config.toml
model = "image classifier"
horizontal_flip = false
num_classes = [4, 6, 2]
norm = "batchnorm"
channel_attention = "se"
avg_pool_shortcut = true
init = "orthogonal"
orthogonalizer = "newton_schulz_5"
grad_clip = 5.0
batch_size = 256
epochs = 36.6
final_lr_fraction = 0.1
warmup_steps = 1750
adamw_weight_decay_other_params = 0.01
Rows from block 11, named by matrix and row number. Rows with one number belong to one channel. Each number is 128 + 32 x the weight over its row's rms, rounded and kept within 0 to 255. All counts start at 0. Numbers have three digits each. After the name is the row's rms in percent of the matrix's.
# convs0: first 3x3 conv (model.blocks.11.convs.0.weight, 192x192x3x3), inputs 162-167, a 3x3 kernel for each
# convs1: second 3x3 conv (model.blocks.11.convs.1.weight, 192x192x3x3, transposed), outputs 162-167, a 3x3 kernel for each
convs0.66 090:099192168110117179147163133117131121154124160134117132113169201117118110133095089115198141102071164116106067145151158148156121126157127147089227235133066195056135
convs1.66 080:181151128147175161157176152092096079104117066080117115067107172121057066121166110073132124154106110110143173141092113174119126124120109119126204155113163119165182
convs0.67 094:125159141155128136205122088147155105100116131112132151140132154111149083087147103106111124130128175177108118072179096166089152052099137137100148186107161103118195
convs1.67 103:087136155107149158112121095151177137156156167152128132109118144108141222125081180093118153111119131144051142125162162066096167133136122095130113129113127168116143
convs0.68 104:122126094073121135152109137118109118135110136140182176084128149090114133141155104097094106141105118151170080101157159099100201136154033213168121173070169135197123
convs1.68 089:114079092106120084124097093209109104125098046165094097140162151124161074190103098153132170158128115212075111062082083115090049096077099090154144151150106135080077
convs0.69 115:124109136149139111078144149112135126130132147140127155147139094186149129159070090106143121110092121119090152129186161037143198161082148098074125107133079065071186
convs1.69 093:127118146111087164107081154134114086122142167129102114184146200123118112160145195091119119106136133118114114125114100137149108067140162143152137139157125128137119
convs0.70 102:071074100093123099114182121113131125128120134157156155125082117099074189068255198174139155081081130118110180098055111120128166088105056046147112219124120057120103
convs1.70 104:181169162134122153099099067117137146196132166190126203122126111113111175093126123070161165161157170128101107070111155087101166069120193147144124136181107083116072
convs0.71 099:074096058095090081068116168136114181157124132131132132113119075159082069104099255093106152152137129129120096104136152210180138070068085189109215153201026101158197
convs1.71 112:161131147139183213119153167118128134135081102161199172166117154120136151118113183126173144131127096122076146155161205139151235162152180111118104169166124122161146
convs0.72 108:118154119139124213124098104123102106098120102122132110118163113104104145112194082084080116116107112121155104106122191171058102184105190082102165127132139165166178
convs1.72 105:124121125105119138110113136135081182146117162102143133177163088140160115118132083131125116157111141159091140121116108116135086107126093075136146053105149105110150
convs0.73 107:146125117154129096133093115155136144163144141169132129115138122122100144141136164148121177063121108072074165129125056124087116136113138108177116164142125128178145
convs1.73 103:148120118136121127114165141128111130133135181105143155150141069187139155177144113180141148131100155110139142148154153159138117185122152117166146171153132179128135
convs0.74 083:108154152170114121124156152123131154123133180119119144077167098171162171107199137150103196187124160140164167090116170129135133162113123064060120094151135011026061
convs1.74 088:148159115160150153064108122097066105046078098072120114110108102140101131149106164176163157123115197139134208165210147066177110099158145117128132169163167132191150
convs0.75 103:118103142169132079180137063105127118116113144125121130064112203119081134153085092151109162148101140157155116138200090098084145093143173109136195192166135204107074
convs1.75 113:136128138097070130100094168133181151131149143123120172151158139147204142088111139161164095111087128113121135182154156117136104148179173145153153146171137148189155
convs0.76 102:159183114116081066184131142123133143157172166091120107164163199112131144090120095150155135126100169131147206117087057139080119085101118066117210118156109169197130
convs1.76 111:158151142115128080121161093206153125167148156161116118173121141164104166169133120184134124122100153148137141103123116050019084076039085129156177150118120158082129
convs0.77 102:139161141133116128134085100139123135156138132109097070146048068167171168105108160098116185146093132117104095117198075083176131076105078156077135173161168184156130
convs1.77 098:140144112161131103172144160181119131115157169123132138143104126127112133142150149053116138149162135143095156165114163142085170097095128116048112123141163102137132
convs0.78 095:100152239081170172143159199131102113130126117088114093096041220091086162102125157189123119137144134098108112101091080104223060089166155140090227087103126154107112
convs1.78 096:095127128126096150123110181043130168027134156091111173090138088113148188099104126121081112082103092139112104167115163105092185094091175135161105162191138145153154
convs0.79 104:164130119149089165158152176123147155147132144159151132177226112124139137127052117121144135148121089073151071139172192144157134134169175000136138000187106124106113
convs1.79 097:168190201120156160091172138116116116072087079120118152066129156119158080090105071138164111103144097090101110196115131134081106109161144176124107151081122090120110
convs0.80 081:126122161135159140095157115145116107117114132124130188105110156151093170152100128128094172100160149139181153100143069171108112114127102161194164141133114154110166
convs1.80 093:133159143177120152134132109141168167178142115161180200099121106165149125100125081163130037118121047073111135138103143111104106175148131129153097117111088127155118
convs0.81 101:109086080095115105087172176143146147124134171172188202160114055033137154098140198158156113209083099166133104069176137084101085157207144220168043139131177211175234
convs1.81 106:151142121125124117132135083129150147125150172177153166135120159110107152096105154143125144139155121165115167114075098104081193136097229181171067186195099184180138
convs0.82 090:143118199156106181106103126126138140152146178153170190079071175107089107101078054119144130179150147154103138085100091133153121128085068146129174193111155255095134
convs1.82 086:126146130096138081142170130084080128084081093096111105139170150147135135162124153115131155109155165162172189093085143097154166119158163107101108085114099098127135
convs0.83 106:141107147103116110075095136114095120095105138093108131188143133162117151120128191130114141087115099088111160116129136048114078123207125153165091154125102180122143
convs1.83 094:077141135099085062103056078143136088153171179162134160115105167112087131142107191132106103202098111166085133057087146076103105100108080126113133162147056117087113
convs0.84 096:119142119186159134168219101118162134139170132191179174167142125150118120192184144174164222114125151171124159174157129093079081112023063085064125182104124186132064
convs1.84 112:149134158120133137102127103099106021124087093184072127144124150104066156115087119191141125116077142072021126116113231111044167122061099102137188112139143097151173
convs0.85 111:058105098122141111144123086121145125159166135159133112063099140157100092138192158145134121123170119062109152141133088148106121140099159167115092156094040128108060
convs1.85 098:167161160146120145139126157151115108137115090125098096151108147150103126153061078141138143168156173163141153131171094138149117076133144148140106149110160105106134
convs0.86 121:105075085125119089143146127134143144128128137111118115094146134142192122165104143143135200102113090096152141139170179092145131160157166106080174116111113082104109
convs1.86 106:095114140115157183123156188074091082115115152096112105169106118189153138149107059093099132127108097080138136178137097105110070168156078094108120103083144109093099
convs0.87 094:180112157134030076117137103125134135111100093123118127158071114074063119130176205150188125160165122141125085169151108152141157115122153046113186056111112127116109
convs1.87 090:131169117048094116108139146132190163109187203149144162068137121075167149104129095074133146136113138157106135162127165191092125241125117099103073068128055119252100
convs0.88 111:175147093120127161126161122119156154140140159132127156165091078188119133111125208155148115127154136156141095105035131145189131108088132142188103141214228200103188
convs1.88 109:128154173186135152168141159175205180155136205141139174141158138106089095110124140156137101124104139135078139193139102138107119057075118130161158143099120136150141
convs0.89 108:142096126128105112150123119121134117133103119163116118166176143131226106099107111100139136151114150179136098152194199175121167106092157050012101074092100103099137
convs1.89 097:142147091125113053154159111134087122110136123121140162123138085142126106140128100144126140064089114127113132169107094156137134160144185074083156067071169131145157
convs0.90 093:139154094110103095153148075138132108144123124120107130142061132118067151154129112146081084132082085078078144146207163123060102126097048087089137206141196129164188
convs1.90 109:125126134156164108177163136073127094127103132156156090114165132128143101111135146090141099097128123125089114147067191057075154150145181137160196151148130170115069
convs0.91 112:151133138115117139192103126135119129126139130104102150152095218116124190167178184168123145142139174133089132064139087117117167097122053255088255227134176159206191
convs1.91 107:096115165139105142143131129168159181095174144118140194182139165152091153120097146135142131092096124154079128147106118106095120048092144158154070125163045111142063
convs0.92 087:125099159123123072091127124139108125129127123118140124181084140107100121090133168235122099230146150183192130139122111142140174149130077210146171156134138130107150
convs1.92 081:171117123141097141111106134103148139128189156125187178142104082110081114178140102178115133183101112181152091088092125139134090099093125118107127122133142111134142
convs0.93 085:144114152138080065140078066154142156142109143113087136129152098074179082128082140109079053076116114152182125105163131102144129154108041062143046087072077146075182
convs1.93 112:137135109154124170176121107057102141122116048115163061135121127142203086157189117163226109074149115082077162116135126122118104124117148102129160112118154120146155
convs0.94 097:185159124169159119124107173102112147122082131127136123136105139131085149099136070143146081185096126121086106125130156085022109115197133163173154159200129107129102
convs1.94 107:141197200129165157142156176107145189108153143179099178094104122065106171108087157120165133179142148191098103092131109056038100113128161144120198088125127099149183
convs0.95 091:131156098080170090109135092097121109110122117105111113146134095096177160132192130152071101101092116109153162068082112151178115100141108102155126086149102131116083
convs1.95 106:112121129078132150081111133140101126116120122189156178117112130145116201100118222126175110107150161172082176092163147051094130081097152087096111124093134139197175
convs0.96 084:119133132098160122140148187153131124153165142163150130112144133083125104101132151115160145110164116133178153103027155108119192124151123109079100114099148128136183
convs1.96 072:148091144114077151107072116099116128084079085059087123139077095150129131126092098136170143153172144147151195095089141120074157188131180111161156135132142106130123
convs0.97 104:177139159162116124103075107119146170146142139146147135143156137131088147102118143131197089105246134140108157128177133119143072144109138088166170136109153161071114
convs1.97 102:194186170133128130144137140173199138154189189169128171111119136145061120166085163114102121081064109101162037169147184147082073164080125068108099137181008157215088
convs0.98 093:069206137084113117169050041139150102129147110170214163067087179086149130169063014093145074110128173084097185096100119115206154099079122042109132173144247203072071
convs1.98 091:155156110169181135112152148109179132129169142209163147110108154168148118156114134098114067130089041160153080126087225125063104162076153069113104128169102112181147
convs0.99 097:155170200117159101099123076121120132116103125126138127114159171124131132072120087119102144121120145118127090114155179110158185199160117161160084178045038121088246
convs1.99 107:180123133132100137197170160126181119147119116112147044102146121059149135137156134113103189167173150177140143118121063168090103168140152113131068187131147124096192
convs0.100 089:110171149088145112142117144127124124110146140148128116051113149127150141169104194122128133157130222167204132172077132168167116139205034056139144063147158169128130
convs1.100 083:130108096140123092135109103079086129080155147122157136156133187103111097163153096162075113138085114158149203135078166115134147124142128110100109119150112110132096
convs0.101 095:156145132089134083135135073125132128162124139154095138132150091117114184169090137209138095084140090097146150146101113145118076162199188118093092159132146088091118
convs1.101 101:125162096087139126143174147150099116099175122174143118124101138155146108092129137107127157099152143181190146144192179138105109149136157118109171124118161090141129
convs0.102 085:113157116114138185115099182093123133102155161129135137089150134172148205091093122097110054139064071152069138190208092167188222136063087050090123084107092133143078
convs1.102 088:147145148146111123105108098139082100105076087145139142107099120117166166117167129148141223158110213122089162113137124098094099135121140112088185111099125126161102
convs0.103 093:117173146112146161142133171132138156157133122158134123157133127152107093122159128154193108122179119081120098143216081132195088076149133078128154121121141060122142
convs1.103 088:147138093131155116110171171033127064067159108079111104095141180115119155120146175103105132085138117105120131107142116094136127143223133118111166093109153109119166
convs0.104 111:152169152134087137145107130156143123155130141145144142137099116153140131176130131089146087062185083111143052155110144185114108170145114136157224134190253116212228
convs1.104 123:132170134082113111125131153123115130147143126136146179097076098121111071099141152132120135127113111173071086141132126078090134080099159137119124133122159124108141
convs0.105 085:131127142130124172159125134167150153169160129144115117101104173103072155124130126114164100097224131157225189166119093174139093160068169091078178128114152197140146
convs1.105 076:181108079161100115133119133118112092118121114139132120126041161140106137149143171158135138147116117130111151064073111128096096125113091126189150151150080136155072
convs0.106 093:102119079112147112163110138124132134148141132109138140097107116077167116061096103112130137102091089103113121158186178177141105153146180040098100075160120057149169
convs1.106 100:109108113123136124113134136141104118166133155132103170135118119173179176165096111152133124147118123130096141113087109075062042083086074116085118132107127152120118
convs0.107 125:121104117134106111152159162124124107124137118130131135166183098143100125148144150157094121133066145130101113085075107092107044161129137078134086143129090191129147
convs1.107 115:132149119115132102099125113121114150126137142138128149143133163108107132189211184144107120154076122108123137193153188184159185114108139161135172161110146132122127
convs0.108 096:129131144171142125166230166141122099162130118147129089086090104089140056074139175153141152123074137208146124141110153097205141185120117099069096154142129056114182
convs1.108 084:172109133176084145173121174123110169112188171127154176162202152069116096071143169122108148140159136117105152092164150065175149152192160076138153128156156115143176
convs0.109 104:133118138140156150128157166129153156137165143143138141134175075087128114116154154106183184122108127132122124123129105122085107067075133199154149162144156114131078
convs1.109 104:126142139150182130143149124148172096156167077134140113122108090134066100177075098154123144118110126126144084146091121125124098124166103170141110148112066109128087
convs0.110 084:116117129109141127177133079126101131170147160155145182122132136091115129119146091129110140141136172160165122019077077000053024070084073121085099126121122152132116
convs1.110 135:124162148156188167137157142042000033051017050079072090129135135158155164147149171164191126146125110158139108060090095049052068109095127164165166180183124194187113
convs0.111 097:101163149140182131139187129139155138095163136139175175138134105123134103133159152086064085059179158110103163117145159110118119188190084115110137130115121059127168
convs1.111 097:122122171161151136125108125179135091135125086190154083109084139112034061183115166137084166209139122142129084163126158147131088171117071115145136120169124081117108
convs0.112 105:121082146147077118173143111084122111116122113105113145138093162155143097174111161149147088172168160138137100182147136147183117046120137094099133158139128153128147
convs1.112 089:132120125123089141114073157177173138144162160149129166130113123173182141164146161063118104120114122182087135181131138101160150089107127150126109113111126116123110
convs0.113 097:188116120079151160143127106098083140149134141156138123146082136090124121195140116154175128135158132146123112135144199150091149082076107139123153035022082182071025
convs1.113 096:129117113131144075135152115099114077093150124146164149104147179125116087107134109133101155160096154155095176178145173169097084150131119154111138117116115074126124
convs0.114 097:111078106112111150110071153154155129145136103142151126099133115082149134155186112148121106124136151130098151126101093137178115098152143124217169215095130164024154
convs1.114 099:125121132127143125109155174151090110125108137169146213125070088196097096154131145131090132126145131140060104099108172110093169090086071152171177182186182097120152
convs0.115 093:149105107102117113127070193148143135138136132143100135132182097148164079178105134157140163098207192046120173139152183148174158185129197195089063050046089146096089
convs1.115 091:157110132177137125150136158074120119118106164110144093120112095140110121101069153191140181187119107115124131095135084120068131155169140163155138120142072138135111
convs0.116 102:154165128163159117086141151092101107135122145170136150098130135138141131138135090158093117102183104083142151140190149111077064136170186146144170165110155136169101
convs1.116 112:127121137116092123105096113183134113161180223197213230136104101076136060142146124128148143173146123123138069149049095063076076154119094153142148106171142106138095
convs0.117 119:087109128081126150097136174146130146115106116139119129170132102136175118001120078108094137108076133158074079148122143136109180156207224091083000142156057065178138
convs1.117 110:155141140168117108090152139191121174153185113142169137158100113155115164111122194135106113166122101178124137121170187140162174137060120070094128138131169123112155
convs0.118 086:109113091157101150132074065114129128140109120132138138104130097069164067106206070124130148090089146125137141089109145101098067164118231139128155158165025134099123
convs1.118 081:112106155155115151109154148155089123113117113172161139061134115124173123130128139066101127088073129131142126174126094130107099145137117104112138139111128125138135
convs0.119 094:131120142175132149162118123105132156145157145130157136183112123164058132075127062154117181166120130178104148157155093168073158124232176117090073110113143126102122
convs1.119 088:128110126129146150164148135160060137137100156149138124125124130068092157137111082148110104111117101100160089124081093149137085151059111131179165165139130146107106
convs0.120 089:106076065059054113093123092113108116131123142107091077125089064129093118142194151118110118134118141097089122115128103131079182119110150255155066019081071182136113
convs1.120 103:119185206158148159104179147143182180069184159137196127106121146134155144123117101097103118111066127135083165072071140064082087061124136107094124093207096112221171
convs0.121 117:159116130142127144091110115143136154133146172146145163094086155123084112131122116178127055152155103124152130121128196041195195099064099151158132104063168173102143
convs1.121 113:149196138113156109087151150161129160117111135117064128154102120116126090142159127118090110116152154097095100177119154210165140121096147135102089149122085112147097
convs0.122 090:086151160121117167102140138159116106146132125134148148102106107187156110126163102110125144157136133148171154096173090165107132104110124080080087063135087074138121
convs1.122 079:177131143143087127142097120168114160143115121138159148148080098120096194121086077197157183226172143181150167089110122096052092142125150143194169152148138135120124
convs0.123 097:132142149169136164149131137124118110105143113123125120128109095176104117149116101099142095091145095150145105170124066045100172150153132168091111125108160118124079
convs1.123 097:110162152176157087094116117099145117080103130126151125113160125138154132152139127126176072065167138070142125153125108090107141082083115113179170081125176081136163
convs0.124 100:060074058080157139139134139141154122139152132128133102154090147089118100120157125136107100181166160137142055041166184097125101156171117098092107107154190134150103
convs1.124 091:138104120120118090141076080112159096082158095117155131174173171131083082144080106146143157165098159133126179133089127190163146148141165148167110140111109082124117
convs0.125 106:112116123132059129149093090157126132140139124141118119086138143100072075140090116143096128095119058101152082236155044219157116055046108094206128099071118184242208
convs1.125 108:160159112166129151169140167167138106134135114095169175106174132075108118061116134080126114074137107106144089253120062179061084135124146135158154119086123171095099
convs0.126 099:146163142142142157109131157120144148128150162140127137149121142173133134131124160170122091150161127161125135106126210149081108165058092107106179181108149128177143
convs1.126 103:158118137150092150133117142149149164121164162105158097103136177102092160135091123061126188120124182121126152113103158062059135149094118156104123098054128147136165
convs0.127 099:132162072143152098124095116139130124142153128137188136056176094048178086102109188157197094104122089115122113195173109162143057079129114132097093073172067133239157
convs1.127 091:128149155151066144151114135175149052124126084067100116133163116086068098167158121115123147149145143116152122165138157162112128142058109125143121139130122121129141
convs0.128 102:161107117155097155127070122130112124143134117130094108183096093128055047090119105106123106134122156119101144184132135100127156134141143061015092061094125061036048
convs1.128 092:106133138104120130096103114160124136098105176090113155153188159160142116180164184137149150130131122095062120126125080169095055152059072141127120157124122127119080
convs0.129 090:116070135106110180060071131102123122117125099121103119123072190102109104105137124115136096102102129148116072091164141112187114123122099045064065181047152132024112
convs1.129 106:166163180147147150139146112080131101120174125140124100142144083102179106114163051184213096137104140116132173169140157159119110175107153150134147157116140102133125
convs0.130 101:196111178177102188166133162135103115105115115119105102122117120095134148155108100149128121107178096083180121133114167061077143122099128135109140118097139124101176
convs1.130 103:130150159086107140148102155142170117125140117155101126144135170178172154163140216113071086089061088139110114169063107107063082099124153111164126119163148143142152
convs0.131 102:075120129124115075167168140125146133139172155126157115152116094088124099175156127139163186157223126162135124084126159168195115143179136106078129088213159140247180
convs1.131 092:154140143133124113106146106110121128115142123117082085132117112150129078204185151150109138178152149151097132188184179181173138128163124126126096120090083121100150
convs0.132 104:123123136128070154149155158141140126146117162157142193086113153161098159095098156094083215097107207120140140121094093178108147201135147039182086193169142224115074
convs1.132 105:156118117143122165119089163105150113106120049170170076149085158136124143121068144095087152102129153178114156137202159103111107078142135158145130182166095159114092
convs0.133 090:174137173156144126173147098134096116119122107091103105141137156149218102125201227098126152138182142104099076116155148097093059086092061166227120073161045187098008
convs1.133 086:130090129140096087126158135152141158127146184122142170093151158134133145137116117150122061153158114104101076112071085117110120136147128180136126184177172105121120
convs0.134 103:163146164167133119109168097119128127141128129114105123075136113154122148093145180120085165179128118108165110089029176167113130145100172044203146232216215131069118
convs1.134 097:113154124142136126135145150056150098117106130117085107144135133136054101131100191155161099174083108160064108080120126126119140112171066130129128083131160084143151
convs0.135 099:116158117168127108185137186121144159133126160107126149064155225127216108141082109077129105115118163170145123128103123166073046122134092140219255170212128212070131
convs1.135 095:139145157106134141065135126156138188179193152170168137106155114084208108119157112161098118107107104111144101093091132090073155113064140135085136142135145140147092
convs0.136 090:092135128111116145142131128110117115117117087124127106125160070122225217114118137120123112116168137130146105086089058184116133120125151113073092094083185166099142
convs1.136 092:104117136142127121111090121119138133136117121175150125116139130137120140128120156105170087130113149164120128124039088077072085124134139104127103127113109135215119
convs0.137 131:136098095109109119120093135134114115154143148122121129159164112149115135140156167181127057103137086110125113136144175116133132165073076117146149049100147142115211
convs1.137 109:085107114092126108101143108124140108092128138132095104127095094102150104161183183148197138114157169118104143124142189114100173102043099179134150145089093159135147
convs0.138 121:134124144134122082126103092089129128129132134108125138167138067183177002174121060078164102102115116089122104079129112099154153098126165170087129142052100202065096
convs1.138 111:087124097102112111103100127127129135133122132154141182136141167127127175166126139131209138140152077115140135106123137138129136155114127134100107159101138168124180
convs0.139 095:125170083121125154124123147101106079114111118136112106096150205173203103163092150073114058132169170136105078077120125110203164048132128138124116166124068145065089
convs1.139 091:122105134113082083077048089212224178179153151164186142123108108139157140149108085182134113166087094115141106105065130168110081147120118117068120155138151131173149
convs0.140 101:127142152175210119124179116102113136106144139123128126090086061126104117121109154083139123072182143096159126087156162095114116110053127178123152112159208180115195
convs1.140 106:130112153121144144165154156137097126059083088106076029175166135161120185188140176145093149138124055102167112108085146123026102167110135116141183154099108183064144
convs0.141 109:151035126082048133106095120132148150136138132152156133107150241189185178167188199135084095174154149149148147100070120066034121050026088198167084128070061145102158
convs1.141 111:123080097101064100098071201117166166121174225130199205120126141089103111120098123101184133104178154151138128118084054073029051142093155074135103133132109106099103
convs0.142 100:118157109100107156151069119122130142138114109125104129029147117068100109174222071101106170119135153126114158162141085122155098154178138164077170056072145191124135
convs1.142 096:147112135121160107117102083066128099082117093035064095125177193129133132177112132055147158145089179183091169142160150092149143119146127141172184095118192092096112
convs0.143 095:132153138112123133080142158092123132112113123115100109124203087122123132170102139193114094140141150122112091164136109116107128132087093118164187143101153118151156
convs1.143 098:127122097147137129128158130120138193129148135122065110084084172128144077158130088137137112105165111150141167149117114199117087182148123123131131151129130124135113
convs0.144 097:153096102153120142176140086161134153151123116092103105187086121107149123148172131139182116096098144138161093160208142033057208120063122146183116164100118174190147
convs1.144 094:184127134139111125125128111193151156156090068108143106119119139099147115114107108186101127163104134164107160153099087194161076094064107186157105161124116115089102
convs0.145 091:135147115129138128104106094115123130133137144137160132040178141109159151109127152073122138117129125159158149138131105089079155179207123000098104006049094037126159
convs1.145 085:105109135126096130138072104133086116115169141180192179132089188158113137203160122192160126179155129133147102174116121161085089061033089164162156146137090128089092
convs0.146 096:170130146104050119049147081141140128106118128137147154172229172117101096103130164149098108107168145095108141110052067139172165078070195172162138136070036008150162
convs1.146 096:141137135163158108148116132109120137077143161096087147122135141149138161117099136075087121126125152097114118107120167115111131122124124074122119062137178098189172
convs0.147 106:087146112083118113145158109104131126125126138124117120193107143131127162032135133075100142115114134183181148092120142088102112115136129181128104214182103141199183
convs1.147 124:105101136147088090171129092163120147154153138145164175135098124156146111122056078165149084092181104137113136106136073068079119072063150128165156130092139136125138
convs0.148 089:117161141138181105114160119183153116149133109157171119131141047130100102122089072180128132112154118135163114046120095098192132121135106089139070108130086155141065
convs1.148 077:122151153108104160132122161148128113151136146090146155160165099131128100121181079123110161104135100077171101141131097162144083154114108094105137131081149147074140
convs0.149 097:084190137099181124117096057143169181134160166136125147085160249137107119071079069118071111104127126147131141188203055217106230164156112069059080117172171131106102
convs1.149 094:112168137076164179073109153119204112136137101150181172174128113135150178142105142114105087122098094115136095188187231213166145167167239102103063164194089152148113
convs0.150 100:102134106134143141131122155105123120131110126148134118108105065062113174061133114126132099117137161096096155105165103168134103166116068172137149142111249025115174
convs1.150 102:117133108149118138163101178163175103111157105146113139117146150116146117138177130087135181190145159163146159168151165199136120162088119123143153136121138130133142
convs0.151 096:137095124071112146117148192124122150131142138138132126134096134110118132102062191141087111122112107117095155091101177163162098154114095216167127190094119094099144
convs1.151 120:182116145166079120136158120171135148167157093197135089147168143093158143096084099154089119153133098148101077119124071167060050205110125119137191165155166146130212
convs0.152 107:122120133119126100127114072110130114113121132138134122128141047096210169115103047093112132111131147184110106176117087119118052089065143209109090195150205176179119
convs1.152 118:113104169101156146135169104092147135117153107145204159099106081140116106103070095149152152102123126110133120146109042082093097066101155146138128111161118144158092
convs0.153 100:206062120150018131158086097137139141133120143105104133122069101081089094072127070101241147106160094066217140186091103194099109092122156125026055068224088147150045
convs1.153 109:157121128154146129174116145130134122115112136127169102136166098167143075137166067137124101112117076094138078155124139174108086205148109111142151107146171134138137
convs0.154 104:093079139124123119152161107115120126130145133137149125136113158132164140071131104122090089170149089109223082198123133167143077229122128087077113130179132163092076
convs1.154 105:122070075128111106075045098180206137198197158131245120114122065176140106126164136144166113096119130055090162216080105174092112197123131112136119110120176131134161
convs0.155 094:114123107118174113134203084141130110136141110122126109081172155094120208131148073117088130137168167099122155089104166093064141080109069075136104035154145058255148
convs1.155 095:109111146119135096080113092095162165164155118225175159092136127120160127114127150134134098095208097110164169067079103087052095126047110087154162163129138124166123
convs0.156 110:106076105122101124132135158103113140122132151123150132169105144126116176092118156101178178090144169065141110097093200134114134122146158153109106076142151108089195
convs1.156 113:108088104125089149116095140135167083141176085152091128123113103091109153133101130165123111174141138130093136203127168163110160176110156136102134121135156137080134
convs0.157 102:162155147165114100107099094141115119117131115125133166101101104158123138157099138089091152116122136132162137102131178105125190184195207144143152153120021070043141
convs1.157 092:140114118156125141142148152179130096098126111132104105199180128091080058127135150145140148164156145099120142109105063169106092107051097156132147141159136093059113
convs0.158 103:149164126156110067111089081163125110149105124128126122129158126132108094210119067088194165125127126165122097139175142125100076134141150035109158087098173134073107
convs1.158 092:140145137158126108131105128123113118154151105125123153095159134141146113135196108150133191112152154066141113210092097124109125175130116143127130107142124113091122
convs0.159 103:178170071129112096169099131100088132119122108108112132063173134151151143138185180071162151062118110148073176169175105072084071145116127012094189097153199126112096
convs1.159 101:140122125156120088118114103164068123158143129088175050114125117136140086127146115067071168097095142176126079167116110157106115173136103149144130134120118090122129
convs0.160 107:109108114110090111154122132072083114108137122109116136166154179114145210144143131112117093079123179119194130076124095172119131159164129164096118141089143189182186
convs1.160 094:157105082153134136170163132152138222252205231237236178125130126162090096139138149137130135133133155135113138134152165078176171131122125157143068145107059162152079
convs0.161 091:171130137183153140132127149113132148109142158079147159162138118168157198103048145131119103115131146133142134084218086068102121166126108206243115197155112189146041
convs1.161 084:144138118166164176153162167085054142090138111116152151126136105135126080104196136115174187128191171124160183135112121130131188139127169129098166119097152138085160
convs0.162 112:118122109143103086133064103108123123107111121132124139105141139193161140135094170147122092138143089110139142118163151063164084127150166112028080109060081078080123
convs1.162 102:123156096131152112150094111126146132131081141123125136120166170117139154170130165138189149126174116136161127162138187194159155180159217115124112122151083169160092
convs0.163 095:096112124136168115123145124132113095110106072109109110167164165123090073056163187055140177134117123105089137150165151124142078124083145168178135194197133100149162
convs1.163 099:141092095124131144161157178134178156146175084131122148127138156118144185143090095098097113136090123146126049149146189105082109160119201097122150126124070150159112
convs0.164 100:098128101125117151155150171111107136132121150134132126154101096134183218093080067088203122054052113086125113078099085128172150162149082143111123105115120096167114
convs1.164 093:143128115157174120098121084132125146120086127153080161139144074104108164124095170145120130120088136160106114130123105087073075113109092126173136146116117134109110
convs0.165 098:089125133104149120158148093117114140133128165147170155106084088165087050106118111120146150197152149188128145157173240084032124133176170123098111079159094125101131
convs1.165 089:098162137135133147159142158101105123069098064118047137069106070122195099082155110101193164095167129069119130170144098193061082086116130109138141134109128153101159
convs0.166 108:152151081140146107131114126137112139152106111155122092110150043121121049127092101117162156134148134132131138076173167115149188101144175237185174196144124197134014
convs1.166 118:134111121119098122128131159158222214188153192151131119121133151107142109148148103156159144158104114144122140159156136154159084129136099127120108135122117139118180
convs0.167 113:178137138164134111147081129094092119108089130122114127146142152105103147122154111110139135151133109074080115099021094064096189102142158158182143104117138110159081
convs1.167 102:118110071124120097142161104139103125104111126083059092134151128098099119078119117118048084132103092118116097177115115195061071112115116102173096101156100109127122
convs0.168 094:133135083100092097090083157120154136147147137118131129078175114070142107094101123097108161125166160132177166122132135124150183090033093039145135102091053090144163
convs1.168 097:158128157118096210139096181152108155111083105092090061123125143114097116151075135056075085163071075158095150049130097081116062104126085136154039104073074116103143
convs0.169 091:088119127104152142144154133130117116154126110145128114155129117123126092149172150202138108181140110189095084139128093108103088060072105129097171049142116138117091
convs1.169 110:163148142167146101150131159109165159074090124073046048129182128133180103153178113101124132110079123134145132176088106177052115125084050142149152154131179140147183
convs0.170 110:099117107069141110116151110125123109109131113116159126150175097149136100115116191071093083120123098104132143152070017110166073088162050062138167135173218183152255
convs1.170 110:108131180114116171146100121152143177173171195158073159139075143141144137111103140208148162134104148115102140178163086158137073135118089172099100174075147089083161
convs0.171 091:108136113118116149146105149101086134103115159121137140188149105160131120095014136126161132122148136172103131198061128146097154132043233106107117111145118173154090
convs1.171 110:131099077127103101060074106189173090169156120157118149082099130141130113138125189146112122104103123083087078112158157057129187079189203170141084120164102134137076
convs0.172 117:173097122130096101121124123105104114093098108120124119103145095158211110106192074119159119112194117141128077103105132135102105093099137145110153180192090139132187
convs1.172 119:113098141090079104118099127157086093135104085106162104155114102182155142130130134101058144124112127110169109132099129055088119117140124143144143118088132128074134
convs0.173 103:148180150188164143128134128078110085115166109100142117077209101118149099106178139121153144147151157154164168117122117159159107176155104134175072205117027157098071
convs1.173 087:127120133136117127123118144137125177141103182151138173084139189104096197120145171181151154137149119134154123166183150160151111080096129105101103171127124143130148
convs0.174 093:170120158158158158127116157131115134142116167122130136137127124102129106116141146136095146151108201125087143193094159146130104095134110059114059078121074071114086
convs1.174 090:123158101107125126072097148117121109151159119197163142196108136187155146154120156136108187168119153200111157147160164076117199057113186106140121072137115084131092
convs0.175 094:118147119087115113081086119093129136097140141141147129120126084144090093177173172123163138131139110155131119156150158099099148087094064120129155055114079081131117
convs1.175 097:144125125155139128133132137105077101119130148118116149151150111114131084140124079203180136146143129159178134107071062126168124113121108179183148129169165111114133
convs0.176 106:150147131133121123122118188102130123082132127098091120169092145140154080132117130134110083149179110146102092134119178103116134080148180069219217140190159164155189
convs1.176 096:116127151120057152131112171165118134139125153144179222151144178104108172068116158107127141121100124086102143115110101100114155096141180152134131148112069103140044
convs0.177 077:151093114125146116115178105153155129139160134157187148188128113171162187162082080086134204072116112091165119098201129110205071094185137153112101147017106125100170
convs1.177 072:126142158127153172140160193121113102112078109134093119121145084109133144104106090090152166144166150147159178102098096136086106101077150125148106113135088120120085